config = dict(
    encoder_arch='res2net',
    model='contrastive audio-text model',
    dataset='drum patterns on synthesised drum kits',
    train_examples=26041,
    n_mels=64,
    hop_length=320,
    input='log_mel',
    spec_augment=False,
    win_length=400,
    tokenizer='word',
    vocab_size=159,
    loss='softmax',
    embed_dim=256,
    encoder_norm='batchnorm',
    encoder_activation='silu',
    encoder_padding_mode='reflect',
    encoder_depths=[4, 7, 4],
    encoder_kernel_size=3,
    encoder_stem='single',
    encoder_widths=[96, 144, 208],
    text_encoder_causal=True,
    text_encoder_width=384,
    text_encoder_layers=8,
    text_encoder_norm='rmsnorm',
    text_encoder_norm_position='res_post',
    text_encoder_activation='gelu_tanh',
    text_encoder_mlp_ratio=4,
    text_encoder_head_dim=64,
    text_encoder_fused_qkv=True,
    text_encoder_bias='all',
    text_encoder_qk_norm=True,
    text_encoder_parallel_block=False,
    text_encoder_inner_norm=False,
    text_encoder_drop_path=0.1,
    text_encoder_positions='sincos',
    init='xavier_uniform',
    optimizer='soap',
    beta2=0.95,
    lr=0.00093,
    beta1=0.95,
    shampoo_beta=0.95,
    eps=1e-08,
    precondition_frequency=32,
    max_precond_dim=1024,
    one_sided=True,
    adamw_lr_other_params=0.0017,
    grad_clip=3.0,
    steps=2000,
    batch_size=128,
    epochs=9.8,
    lr_schedule='cosine',
    final_lr_fraction=0,
    warmup_steps=400,
    weight_decay=0.4,
    adamw_weight_decay_other_params=0.05,
)
Rows from block 2 of the text encoder of a small contrastive audio-text model, named by matrix and row number. Rows with one number belong to one neuron. Each number is 128 + 32 x the weight over its row's rms, rounded and kept within 0 to 255. All counts start at 0. After the name is the row's rms in percent of the matrix's.
After each neuron's rows are labels from the 100 texts, of 14976, where the neuron reaches its highest value: "fires on" is the input token at the peak. Only what is clearly more common there than usual is listed. The data: drum patterns on synthesised drum kits. In brackets: how many of the 100.
# fc1: MLP up (text_encoder.blocks.2.mlp.fc1.weight, 1536x384), inputs 256-383
# fc2: MLP down (text_encoder.blocks.2.mlp.fc2.weight, 384x1536, transposed), outputs 256-383

fc1.703 095 [ 89 146 142 102 150 113 162 139  68  67 148  82 151 132 120 184 106 199 128  99 115 163  90  96 163 128 136 176 102 128 183 178  91  93 111 155  91 172 132 131  70 151 186 173 181 137 114  58  87 102 136  85 141 157 124 102 111 119 118 141 127 119 108 105 128 159 129 127 156 107 136 143 124  64 168  99 136 124  69 111 196 116 149 138 122 169 104 104 155 126  88 137 142 111  49  85 145 163 166 108 116 175 113 158 108 118 172 165  94 171 137 164 147 160  99 127 142 144 163 108 105  98 121 180 129 154 152 100]
fc2.703 102 [124 106 164 162 103 113 114 114 117 163 108 140  86 130 153 127 124 114 155 135 134 119  98  88 127  78 162 143 164 164 155 108 142 117 189  97 140 188 167  76 110 176 162 131 141  60 121 159  75 122 179 138 161 139 119 170 193 185 122 138 140 155 138 153  97 147 130 106 119 175 162 102 166 206 108 114  82 109 177 162  52 100 106 138 193 127 210  76 144 106 138 126 102 122 133 125 135  89  78  67 104 140 121 139  91 149 159 124 167 107 170 138 127  95 137  87  79 150 148 125 120 127  96 184 137 108  99 128]
fires on: "<end>" (37); "thin" (26); "shaker" (20)

fc1.63 101 [133  89 102 130  91 114 202 141 125 119 140 159 166  66 161 109 136 122  92 136  86 164  84 171  80 133 149 139 139 102 131 133  86 174 188 137 166 158 127 143 105 101  89 117 174  64 150 109 132 125 158 142 109  91 150 106 144 170 107  96 137 100 109 134  85 150  91  92 122 107 117 101  90 112 167  93 115 152  78 141  96 135 159 137 156 136 159  78 124 176 111 125 100 135 158 112 141 179 115 150  93  69 199 119 140 177 142  72 137 158 107  77 138  95 108 124 172 183 115 164  89 145 125 116 115  89  97 165]
fc2.63 102 [101 135 156 106 170 140 151 110 104 128 132  82 112  76 100 113 116 104 105 103 119 195 111 155 144 167 169 175 131 106 128 115  72 118  75 143 131 113 141 126 119 142 145 139 112 161  76 147 133  85 105 146 121  97  98  52 150 130 123  63  94  88 142 113 156 124 134  91 130 164 116 169 141 101  91 153 205 117 147 111 162 224 135  82  83 137  92 115 161 197 188 100 197 156 125 129 179  78 111 141 201 108 137  75 116 133  88 154 144 157  96 109 135 122 108 117 107 134 161 161 161 105 100 156 131 134 135  91]
fires on: "," (80); "clap" (20)

fc1.172 097 [134 176 125 158 160 140 132 127 111 101 137 108 165  85 123 128 103 120 138 133 161 176 103  96 111 177  93 111 159 146 106  63 124 134 186 151  91  81  93 112 125 159  77 170  89 158 202  91 125 192  97 106 106  79  86 182 159  94  73 119 126 149 148  85 104 168 109 121 160 117 142  63 136 161 175  98  87 170 140  86 102 138 180 155  92  81  73 110 122 176 171 121  79  83 106  62 182 112 107 198 143  92  87 133 145 177 127  77 151 139 181  84 127 136 167 183 121  73 128 121 141 104 157  90 120  67 111 111]
fc2.172 100 [155 137 152 171 170  83 152 150 126 132 117 145  72 179 187 152 179 117 109  78 178 167 113 190 141 100 169 117 122 155 183 165 132 127 123 180 139 158 141  95 123 160  80 118 136 146 123 150 161  81 168 123 158  93 113 103 128 114 182 107  85 101 121 169 122 116 182 117  63 182 154 138 160 143 127 156 111 152 152 185 111 159 136 151 104 148 105 155 124 175 106 115 160  95 145 118 202 172 129 113 145 124 156 181 149 110 106 117 142 137 166 110 150 131  79  88 133 129 162 132 144 155  81 184  89 161 122  91]
fires on: "shaker" (91)

fc1.272 101 [111 112 177 161 131  94 137 161  74 124  88 164 127 144 185 170  94 130 148 162  83  96 178  66 111 126 101 153 105 103 141 144  79  77 134 153 100 108 115 112  93 136 148 174 103 182  88 107 165 164  80 128 140  86  86 122 135 174 101 110 173 112 125 164 158 100 128 133 165 103 106 164 118 124 159  32 118 134  69 123 164  96 110 127 148 142 131 106 163 147 109 127 124 159 143  81 104 111 107 108 139 163  92  82 140 120 170 165 155 134 131 155 138 123  90 125 129 127 119 111 152 174 148 127 136 176 134  96]
fc2.272 097 [128 178 143 138  80  96 126  62 124 190 146 127 159 121 109 157 152 125 161  48 152 181 153 205 117 107  93 135 107 133 125 127 149 142 174  89 132 148 137 105  98 146 149 169 111  64  96 164 161  99 116 103 109 135 133  96 136 120  96 127 137 141 128 101  97 142 182 148 175 153 175  93 171  97 142 130 131 166 145 189 113 156 128  90 150 178 173 118 157 158 133 147 136  88 148 161 124  98 101  85  99 127  87  83 148 135 162 103 148  97  98 127  80 145 162  44  98 163 144 143 126  84  98  83 104 171 112 124]
fires on: "," (57); "rimshot" (27); "<end>" (15)

fc1.678 091 [ 74  91 128 109 155  95 170 170 126 187 122 139  73 161 119 142  91 139 179 175 191 169 139  54 190  67 111 130 103 139 134 119 142 126 133  69 149  98 128 160  77 156  59 145 113  53 131  99 136 133  89 102 125 141 173 198 111 138  86  95 119 128 122 118  85 136 133 159 103  92 117  86  76 134 141 132 153 139 190 145 156 138 106 133 156 143 151 139 163 148 173 171 173  80 153 124 148 145 101 112  82 158 153 147 121 153  99 142 154 148  75 174 119 160 181 173 148 144 132 151 108 141  98 115 113 174 208 131]
fc2.678 100 [153 100 102 164 131  77 161 126 145  79 141 109 142 102  99  84 129 119  73 110  98 161 113  87 162 198 102  85 131 174 134 157 109 126 168 123 173 101 151 150 145 162 112  84 150 154  91 122 125 157 102 107 178 118  78  92 110 128 149 144 107 123 141 154 136  88 131 162 114 151  89 143 143  88 157 170  76 127 102 188  69 108  88 122 111 132 163 144 159 102 113 127 131 155 136 176 116 171 165 109 143 128  99 163 119  89  73 145 159 109 136 159 160 137 104 178 112  82 180 133 173 146  89 111 111  46 141 168]
fires on: "with" (36); "73" (34); "71" (14); "74" (11)

fc1.200 102 [198 134  94 175  82 114 189 124 144 217 149  88 188 110  62 147 110 125 169 113 104 166 136 129  86 123  97 151 136 107 137 142 116 184 136 129 182 146 133 118 123 167 133 115 191 172 130 131 167  79  61  80 139 188 149 172 102 144 112 142 172 121 146 158 114  95 147 148 189 166  88  90 127  82 107 196 139 102 114 148  92 154 121 104 141 131 161  69 161 158 162 159  92 142 116 105 139 105 151 135 205 117 134  76 162  91 107  93  81 199 107 144 166 127 113 140 162 103 116 177 148 133 124 170 103  95  84  79]
fc2.200 102 [109 185 167 131 139  62 112 112 127 153  75  89 104 169  70 149 130 106 100 152 161 105 119 123  89 139  82 147 116 157  94 173 103 111 182 122 142 181 164 206 109 165 129  91 122  75 136 120 132  88 158 120  95 132 148 103 144 181 143  85  96 130 181 140 138 143 211 167 153 179 123 187 204 105 116  83 167 174 107 125 141  96  89 100 104 165 171 207 134 111 140 168 108 143 115 143 161 133 106  91 148 154 179  97  53 164 165 160 128  87 120 116  90 135 143 110 165 115 159 125 130 171 120  84 157 137  90  92]
fires on: "with" (35); "room" (27); "<end>" (26)

fc1.621 098 [ 89 114 134 118 100 158  77 186 140 125 167 167 129  98 117 185  90 148 114 126 146 176  78 109 170 118 123 179 122  82 125  98 154 199 134  82 157 116  95  93 170 152 144 136  78 176  96 170 119 148 145 101  76 185  63  92 152 120 115 151 150 132  89  72 118 186  83 142  89 148 116 173  83 151 154 108 137 117 169 158 165 143 114 158 108  86 170  87 150 152 141 151 183 119 139 159 136 112 128 106 132 119 114 173  79 105 185 183 120  86 203  82 159 184 124 175 129 128  89 117  93 127  85 135 133 115 101 112]
fc2.621 096 [114 130 143 138 168 124 140 145 121 157 127 131 160 126  83 144  66 108 102 141  87 166 131 162 101 140 157 109 134 100 112  79 107 111  92 115  92 127 144 131 140  89 101 113 131  92 113 130  91  85 146 181 205 122 145 127 168 126 178 151  57 124  97 136  70 170 137 127  91 194 111 122 135 177  79 140 109 165 180  92 136 120 153  77 137 142 135 126 166  50 123 127  75 104 138 153 178 143 126 100  99 208 140  91 130 158  95  95 172 134 141 178 132 174  87 118 170 162  80 131 124 110 160 140 156 171 158 190]
fires on: "," (58); "hi" (16); "cowbell" (14); "closed" (9)

fc1.81 097 [123 105 154 106 161 156  88 179 110 145 160 120 162 126 158  69 105 129 132 112 135 181  93 116 123 143 117 166 120 123 185 162 122  88 110 170  81 146 108 130  85 113 133 124 141 155 158  57 151 180  99 116  85 122  91 116  85  85 138 168 103 139 150  95 122 159  68  95 152  96 149 153 191 126 150 176 174  92  89 178 149  92 104  92 126 144  66  82 119  61 151 163 156  96 122 146  90 115  70 168 120  98 162 129  71 145 163 150 180 143  98  72  80  92  78 157 153 136  95 131  57  96 126 150 122  81 136 118]
fc2.81 100 [156 119  85 146 122  64 136 112 174 156  98 133 100 129 103 156 202 137 133 133 123 134 127 145 150 151 110 141  96 146 142  91 147 158 161  84 112 152 106 159 119 136 121 138 114 177  59 169 212 158 122 146 124 176 118 143  69 182 200 110 149 169 148 161 128 117 185 137 159  92 146 112  95 132 162 100  81 149 131 178 144 145 168 158 157 118 127 131 165  89 150 172 117 121 114 134 143 125 173 102 137 162 105 103 156 128 122 113 176 106 102 113  94 100  93 134 129 163 137 138  76 127 131 158  85 118 146 213]
fires on: "," (49); "thin" (33); "white" (11)

fc1.463 095 [185 142  66 185 129 113 182 161 170  82 175 112  93 160 132 198  92 106  93  94 169  86  48 152  81 113 163  93 131 143 135 127 128 101 111 102 170 121  91 105 118 164  89  99  80 133 155  70 163 155  86 136  72 170 176 115 148 109 143 178 199 125 166 110 142  64 127 178  94 110 129 108 153 113 153 127 114 144  69 180 164 150 114  95 103 120 116 125 112 132 164  58  97 133 124 138 168 161  91 112 141  90 101  82 138 168 127  91 165  88 152 109 129 111  93 104 145 138 153 132  83 104 138 124 101 197 112 122]
fc2.463 096 [ 95 148  91 165 151 127 122  72 148 101  72 106 153 154  94 196 129 175 123  62 103 153  96 140 156 130 147 126 115 181 156 154 112 127 132  99 176 109 198 139 167 140  93 111 114 158  88 152 191 126 118 172 106 115 102 130 130 125 189 128 191 139 166 139 122 170 158  92  86 188 115 113 150 132 109  95  68 179 180 154  94 204 114 139 124 168 174 145 125 145 167 147 158  98 120  75 144 126 168 117 123 201 158  82 136 190  75 142 127 148 159 147 143  74  69  96 148 138 144 115  83 134 124 156 131 140 110 171]
fires on: "," (97)

fc1.305 096 [131 137 113 100 161  69 172 114 101  81 176 166 164 124 136 119 126 121 137  79 139 137 117 131  99 100 152 153 171 141  75  91  94 149 211  68  98  40 131 151  81 157 141 101 124 106 136 151  69 164 154 163 149 146 148 147 119 130 160 149 123 103  91  84  82 164 145  85 112 141 127 129 165 150 130  90 112 150 171 140 154 112 128 120 175  85  56  92 152 156 204  56 156 120 107  78  43 162 145 122  58 166 162 163 183 127 118  94  86 199  64 163 141  76  90  98  97  96  81 118 132 137 145  98 151 122 174  88]
fc2.305 099 [191 137  84 107 149 127 158 122  98 110 125 149 164 134 134  72 180 174  83 103 130 140 167 111 120 116 133  91 127  76 140 191 147 124  94 108 187 130 117 119 182 141 146  98 127 108 107 178 101 144  66 126 184 142  97 175  96 175 106  96 141 126 156 157 172 139 150  79 145 154 124 143 106  95 175 136 125 114  99 193 115 108 100 153 146  98 168 175 142 142 169  93 139 139 137 104 138 108 158 149 114 132 115 144 142 179 124 195  81 129 158 135 105 141 153 147 148 151  84 171 155 117 127 100 109 109 146 163]
fires on: "with" (86)

fc1.675 099 [132 133 178  94 161  78 116  67 140 100 129 124 114 152 152 168 157 179 183 182 171 145 150 156 169 168  80 182  92 206 162 164 163  80 184 156 167 170 120 109 163  75  88 137  90 140 108 136 116  91  72 127 156 130 118 119 144 122 145 177 103 125 118 101 140 163  84 131 142 169 133 108  83  84 157 129 191 121 180 137 133 142 152 180 150  63 141  86 109 179 153 119 109 130 163 155 139 173 118 101  93  84 122 108 122 109 134 136 153 141 121  79 102 131 149 170 132 116 119 117 150 115 113 152 172 157  97 173]
fc2.675 100 [ 98 153  79 107 188  82 160 153 156 104 139 173  89 127 122  95  89 103 101  89  97 154  72 119 153 160 122 149 155  76 119 199 111 158  98 122 142 164  89 105 136 156 124  92 122 133 109 183 135  98 155 187 153 159 138 104 151 141  61  94  93 135  66 119 108  91 117 151 128 150 167 143 138  92 103 103 162  80 142 172  93 188 147 121 133 142 118 132 129  69  79 150 163 157 176 139 109 143 127  82 171 133 152 142 159 108  79 105 113 113 154 114  87 140 190 150 195  82 125 118 119  50  84 152 147  87  98 134]
fires on: "shaker" (38); "<end>" (32); "with" (15)